config = dict(
    image_size=24,
    arch='vit',
    activation='quick_gelu',
    fused_qkv=False,
    conv_stem=False,
    pooling='class_token',
    loss='binary_cross_entropy',
    optimizer='muon',
    momentum=0.95,
    orthogonalizer='newton_schulz_5',
    weight_decay=0.01,
)
Rows from block 3, named by matrix and row number. Rows with one number belong to one neuron. Each number is 50 + 10 x the weight over the matrix's rms, rounded and kept within 0 to 99. All counts start at 0.
# fc1: MLP up (model.blocks.3.mlp.fc1.weight, 768x192), inputs 96-191
# fc2: MLP down (model.blocks.3.mlp.fc2.weight, 192x768, transposed), outputs 96-191
fc1.280:52 45 45 48 42 57 52 55 41 62 49 61 46 46 58 54 56 58 53 41 51 42 50 47 59 63 59 59 57 40 34 51 66 32 47 58 45 50 51 48 53 34 45 52 54 61 51 50 47 43 37 48 50 46 60 33 41 47 57 45 58 51 35 46 58 38 58 49 48 54 51 50 49 51 48 47 44 51 51 52 50 59 56 41 38 54 50 60 46 51 49 36 52 62 43 55
fc2.280:53 44 40 53 55 44 44 39 52 57 36 43 47 48 54 56 54 33 54 36 55 50 59 61 54 51 36 61 43 55 43 40 42 48 57 60 50 49 47 50 49 34 61 71 57 59 38 58 43 52 56 51 52 52 53 63 54 61 52 43 50 50 42 48 47 45 47 22 50 44 39 52 52 53 52 51 51 61 50 35 41 58 58 49 53 50 54 50 56 56 45 73 45 45 55 51
fc1.281:62 38 46 48 57 44 48 55 48 63 57 47 43 60 36 58 49 61 53 58 46 49 54 66 39 70 41 56 57 54 49 51 32 33 40 51 57 65 31 50 59 47 34 43 49 51 49 52 59 51 47 39 40 56 50 60 45 40 32 40 38 56 38 64 53 52 36 76 51 36 39 45 44 53 52 53 56 57 29 64 59 42 53 53 40 32 40 62 44 45 49 61 57 54 67 66
fc2.281:56 55 48 55 52 45 58 54 59 45 42 50 64 46 65 60 54 45 44 47 47 33 42 46 37 44 65 69 48 32 62 73 37 49 52 42 48 59 57 51 46 54 66 40 38 52 29 43 49 57 66 50 29 40 49 70 61 47 62 61 50 50 35 53 36 49 68 44 52 67 48 61 65 34 48 51 33 45 50 46 59 54 54 57 47 34 71 51 44 69 37 54 41 52 44 39
fc1.282:52 49 50 46 52 52 47 53 48 52 47 46 52 47 49 48 51 52 49 50 49 51 51 48 49 49 53 53 48 47 50 52 48 51 48 50 49 48 51 49 54 50 49 52 53 53 52 46 49 53 51 49 50 50 51 49 49 48 47 47 48 51 54 51 47 49 50 47 54 52 51 51 52 48 51 46 49 53 50 51 48 52 50 48 51 49 51 49 52 50 51 49 46 50 49 47
fc2.282:49 49 51 48 49 53 50 50 49 52 49 51 48 51 52 51 48 50 50 54 50 50 51 51 48 51 49 49 51 50 51 51 50 49 48 52 56 48 51 49 51 45 50 51 47 52 49 49 50 51 52 47 49 55 54 49 50 50 51 49 53 49 51 51 51 51 48 49 49 50 50 47 49 50 52 49 49 49 52 50 47 50 49 47 44 50 48 49 46 48 50 53 51 50 47 52
fc1.283:55 22 44 30 55 72 56 60 64 53 44 46 44 53 50 50 43 31 48 37 37 46 46 49 62 45 64 33 68 51 68 39 60 53 50 42 70 47 55 29 67 26 69 42 56 52 57 62 55 50 61 35 60 49 51 38 49 25 78 60 39 55 57 52 49 60 50 63 55 42 52 49 42 59 55 42 68 62 73 30 37 47 48 61 49 45 57 71 57 56 41 37 47 54 59 38
fc2.283:46 62 44 52 74 45 42 61 40 40 56 73 43 46 32 55 56 52 37 54 51 45 48 44 56 48 43 74 64 55 46 72 42 71 65 30 49 63 51 30 35 61 37 56 61 38 48 43 52 48 60 61 55 52 59 60 64 53 49 49 58 50 66 61 51 27 41 61 49 80 51 33 44 48 35 58 52 59 48 54 38 36 46 39 51 59 47 70 61 50 45 64 48 50 23 42
fc1.284:45 40 38 63 37 53 43 27 54 49 53 60 34 45 45 49 38 44 64 40 69 49 47 42 52 45 67 69 55 69 55 50 46 31 61 37 29 55 24 49 71 49 44 53 48 49 38 72 52 65 71 49 65 46 54 45 46 52 41 53 58 47 55 48 47 47 35 54 47 61 31 42 49 36 43 52 69 42 33 50 52 51 72 52 42 48 34 65 50 55 51 46 53 61 44 43
fc2.284:43 46 76 48 48 31 38 71 39 54 58 57 62 52 54 52 55 61 44 49 47 66 61 56 61 55 44 53 60 48 46 65 73 40 73 52 20 48 44 36 55 58 52 54 32 48 29 43 43 45 59 54 49 39 46 53 36 48 36 44 34 60 44 53 61 56 61 24 61 54 30 58 56 45 61 58 67 38 49 44 36 64 43 60 54 59 65 51 53 56 46 58 37 45 65 59
fc1.285:61 65 43 51 51 59 46 43 32 46 36 54 56 61 48 20 59 49 41 59 51 49 41 43 51 41 68 44 53 51 67 41 51 74 73 31 57 46 56 57 48 46 69 62 58 55 51 46 59 49 48 33 58 51 58 43 47 56 47 49 57 49 58 51 58 44 44 45 33 49 28 49 48 41 51 56 42 70 51 60 49 41 60 79 48 40 59 56 44 43 50 59 37 50 47 41
fc2.285:38 56 43 55 33 59 50 59 66 44 53 59 43 48 59 50 40 53 36 67 67 51 56 69 42 56 45 47 49 53 49 59 60 57 26 42 57 71 58 40 50 49 54 55 51 40 34 40 46 68 63 35 50 41 44 47 51 60 53 41 43 50 53 49 43 64 47 48 44 44 43 52 45 53 48 57 43 58 44 51 44 36 32 43 53 59 58 38 57 48 30 53 67 59 60 61
fc1.286:46 39 37 35 44 68 52 43 46 50 68 47 35 41 65 45 46 59 37 51 44 48 78 41 54 45 49 46 59 45 59 67 52 36 51 40 64 54 29 55 59 42 43 49 37 35 45 64 46 46 46 24 55 40 47 27 53 60 50 42 54 69 39 76 50 40 58 49 48 53 45 58 50 48 46 37 40 76 39 59 25 47 45 42 53 60 55 62 43 56 62 58 52 61 36 53
fc2.286:66 42 38 51 42 51 49 70 31 50 45 45 72 52 36 62 63 52 61 66 50 58 32 28 55 51 37 75 48 55 52 47 47 45 59 37 40 44 43 52 59 28 37 37 53 60 46 52 63 57 55 68 55 63 72 41 64 36 44 51 35 38 55 54 66 41 53 45 44 49 54 64 63 50 54 60 59 52 50 36 65 57 42 47 52 57 47 40 36 54 55 54 56 38 47 53
fc1.287:47 81 63 54 69 29 60 63 23 37 45 45 73 35 48 37 47 36 70 53 66 57 46 34 51 60 41 49 37 41 31 49 47 48 72 28 73 70 53 54 65 42 52 85 60 49 32 75 65 51 44 55 51 52 44 52 56 45 47 46 40 41 55 42 52 43 49 26 72 65 51 51 30 63 67 52 78 43 62 54 52 53 53 63 35 50 58 64 50 43 44 38 31 48 56 54
fc2.287:59 51 60 57 46 56 59 38 59 45 65 50 38 44 49 63 49 59 41 64 81 48 63 52 45 51 43 50 57 69 69 46 47 53 57 51 30 44 56 44 37 68 47 47 56 52 66 40 48 47 58 05 42 56 43 54 24 35 83 66 60 60 45 51 50 69 52 48 38 41 45 55 70 53 73 65 44 29 50 39 33 52 57 20 33 55 39 83 50 40 81 46 45 55 54 47
fc1.288:42 59 54 50 52 53 65 55 53 48 50 46 51 46 36 59 50 52 50 39 59 43 44 43 60 45 51 52 45 50 46 45 49 47 46 50 44 52 51 34 50 44 50 44 57 56 52 56 42 55 52 48 51 46 48 43 48 54 50 49 51 53 65 58 54 57 37 48 53 43 55 45 54 55 53 42 49 55 51 49 56 42 47 51 49 59 48 36 47 52 40 43 56 42 59 51
fc2.288:54 46 51 59 62 50 57 51 57 55 40 47 51 47 64 42 60 45 47 50 52 50 56 61 52 44 40 50 50 55 46 60 55 64 57 45 50 45 49 55 52 44 49 48 47 59 46 56 52 60 44 47 53 42 53 58 56 43 44 36 53 52 46 58 52 52 55 49 46 49 53 48 33 50 43 47 48 52 57 46 42 52 57 70 43 50 47 61 49 45 49 55 44 47 50 45
fc1.289:47 48 60 53 47 42 48 52 50 47 49 55 43 53 53 51 41 55 48 55 51 44 54 50 61 49 40 57 50 48 55 53 42 50 57 50 54 48 54 45 59 46 53 55 51 57 41 55 49 49 52 36 49 51 56 50 47 50 50 71 52 44 50 51 49 48 44 59 55 53 48 46 56 47 56 56 48 53 53 47 55 55 57 41 40 51 44 44 44 47 41 54 36 43 45 58
fc2.289:48 56 54 47 54 47 46 54 52 47 45 52 55 44 48 52 53 54 46 49 49 38 52 53 47 45 49 45 52 37 55 57 42 39 62 50 60 55 60 51 53 41 51 50 53 50 58 48 53 44 46 48 35 51 55 51 51 45 38 64 57 38 48 56 47 59 51 61 58 53 46 50 48 47 51 48 49 51 54 41 54 55 41 54 46 62 68 50 57 44 50 59 44 53 55 46
fc1.290:54 55 62 28 14 32 52 54 50 43 53 43 69 41 63 60 63 66 55 49 71 49 70 52 75 53 50 49 30 68 58 50 46 55 60 54 54 28 30 52 52 58 62 39 57 42 50 48 37 52 73 35 53 64 55 60 45 56 45 33 49 68 43 27 46 49 45 56 52 43 36 40 53 38 57 70 47 28 31 28 51 42 50 53 61 41 47 45 58 67 65 50 52 49 54 31
fc2.290:58 36 48 52 65 44 51 68 58 54 55 42 62 44 47 43 50 56 49 37 58 44 66 32 56 56 41 24 42 50 70 38 48 38 42 33 42 56 45 39 52 70 76 39 49 56 53 65 32 72 50 31 43 68 74 68 39 51 54 61 57 59 38 55 65 57 56 46 49 18 39 52 46 73 62 51 42 59 29 51 47 36 41 44 57 25 09 57 45 67 63 64 51 81 73 49
fc1.291:35 65 59 42 55 62 48 44 39 60 25 60 55 48 46 58 48 42 60 44 45 46 58 53 64 53 54 53 49 54 36 48 56 48 63 53 51 43 57 53 48 47 60 52 43 49 53 56 46 42 45 46 50 60 56 48 37 39 63 49 59 35 46 53 58 39 70 58 53 44 57 47 32 55 46 52 54 70 45 50 58 46 56 50 46 49 56 53 40 49 55 60 55 54 39 50
fc2.291:59 38 51 61 57 43 59 50 51 37 59 38 54 63 57 46 48 52 43 35 56 44 43 50 50 46 32 60 52 40 39 63 48 51 48 48 50 57 37 64 60 43 45 58 50 32 44 53 54 56 61 49 47 44 56 75 59 54 44 54 49 47 58 39 50 57 64 60 53 42 52 43 53 51 42 25 55 48 38 41 57 58 57 61 52 46 57 29 41 46 62 35 53 34 48 36
fc1.292:39 42 49 42 48 50 41 52 48 52 50 34 64 45 42 61 53 54 37 53 35 48 53 46 51 57 43 28 56 36 52 34 49 48 43 52 33 40 31 53 49 46 53 47 46 55 32 48 42 53 44 58 48 68 53 40 51 45 45 62 52 71 63 63 54 44 27 47 51 47 48 59 40 47 33 48 38 49 44 45 55 43 43 56 55 50 34 50 55 53 42 38 48 56 48 46
fc2.292:59 65 63 38 41 48 62 42 52 44 41 49 38 51 51 55 51 53 54 42 49 44 63 36 63 44 33 65 47 60 50 61 51 57 59 44 40 50 43 51 36 47 40 48 50 59 55 47 45 58 49 27 57 46 50 37 65 55 50 60 38 63 53 50 33 52 46 39 34 46 67 45 46 47 61 53 70 54 57 35 61 55 36 54 53 54 38 45 55 57 52 48 57 52 32 53
fc1.293:56 57 44 38 46 51 58 38 45 45 62 49 43 31 50 66 70 54 56 57 34 31 50 41 59 38 47 50 52 42 53 61 47 43 50 49 59 43 57 44 50 40 45 50 43 50 49 58 36 46 53 33 69 51 53 50 44 58 53 59 59 47 36 55 58 55 39 50 54 36 48 42 50 57 44 59 44 47 40 42 60 48 52 50 57 58 43 53 50 62 52 58 56 48 45 47
fc2.293:52 49 47 53 47 52 40 36 51 56 60 39 37 48 61 30 27 48 55 46 50 50 55 58 52 52 57 54 38 67 49 49 50 42 53 65 46 40 43 48 62 55 36 53 40 46 54 52 41 50 49 58 55 52 42 53 40 53 52 46 59 34 61 46 52 49 49 56 55 47 42 60 63 53 33 40 66 56 50 54 51 44 66 71 44 60 59 49 45 38 52 42 60 56 50 60
fc1.294:45 55 41 44 46 32 51 53 37 63 54 52 38 62 51 53 48 84 53 51 49 55 43 36 37 73 56 44 58 34 50 46 62 41 52 50 33 46 50 38 50 42 41 70 64 69 50 49 56 59 51 46 47 70 57 48 36 56 52 33 37 53 42 44 60 43 33 49 52 52 31 36 60 51 45 59 35 40 55 59 55 52 41 53 56 63 42 62 34 47 49 42 44 59 61 72
fc2.294:65 64 51 36 51 50 49 54 47 46 60 67 46 41 45 56 52 41 57 43 39 48 47 51 47 47 44 40 54 40 52 39 27 43 57 60 57 72 51 48 32 38 34 60 67 47 35 61 55 52 43 50 64 61 63 49 60 51 36 51 36 46 45 33 53 69 37 33 64 51 35 46 52 54 54 60 54 60 63 46 35 65 48 60 62 50 66 48 50 47 52 63 48 66 35 61
fc1.295:43 53 45 56 53 44 40 49 48 50 42 32 62 41 23 48 54 55 34 60 56 45 61 49 48 39 43 56 45 64 63 49 21 61 48 39 31 63 35 55 53 46 51 43 50 61 59 49 74 49 75 60 58 48 67 59 68 42 38 49 62 56 49 55 60 42 46 41 39 22 61 39 56 50 33 46 49 43 49 42 52 45 42 50 51 52 64 66 57 60 42 56 49 56 54 54
fc2.295:49 51 53 59 52 48 44 65 43 54 46 52 56 53 56 39 25 35 39 59 58 50 63 50 63 25 63 47 51 68 42 44 42 36 52 40 55 46 32 52 46 33 60 39 51 37 45 47 48 55 63 45 44 39 52 70 47 39 39 59 58 40 56 54 47 59 46 42 53 32 79 48 79 47 46 54 14 40 53 43 41 52 41 46 53 41 67 43 54 47 59 42 49 67 50 59
fc1.296:46 68 49 45 45 53 65 64 46 35 39 42 46 57 30 54 59 59 43 43 46 34 49 67 57 38 52 30 58 60 82 30 49 73 56 36 56 49 50 52 30 50 55 42 57 48 56 61 51 30 55 34 45 22 66 61 36 56 32 58 33 57 44 54 40 60 62 47 42 45 60 58 43 65 44 45 57 49 37 31 43 55 46 57 52 42 73 43 60 37 59 39 54 46 55 36
fc2.296:66 38 33 49 66 60 43 57 51 56 46 52 64 39 37 57 58 37 46 51 49 51 37 49 51 50 62 57 47 60 50 46 57 40 36 58 40 69 51 42 60 63 59 60 57 51 68 41 34 64 51 61 39 64 46 52 19 46 46 48 58 68 43 59 55 52 33 49 17 43 27 57 40 50 53 44 61 47 59 44 42 35 41 51 59 42 65 52 29 59 44 43 44 66 76 29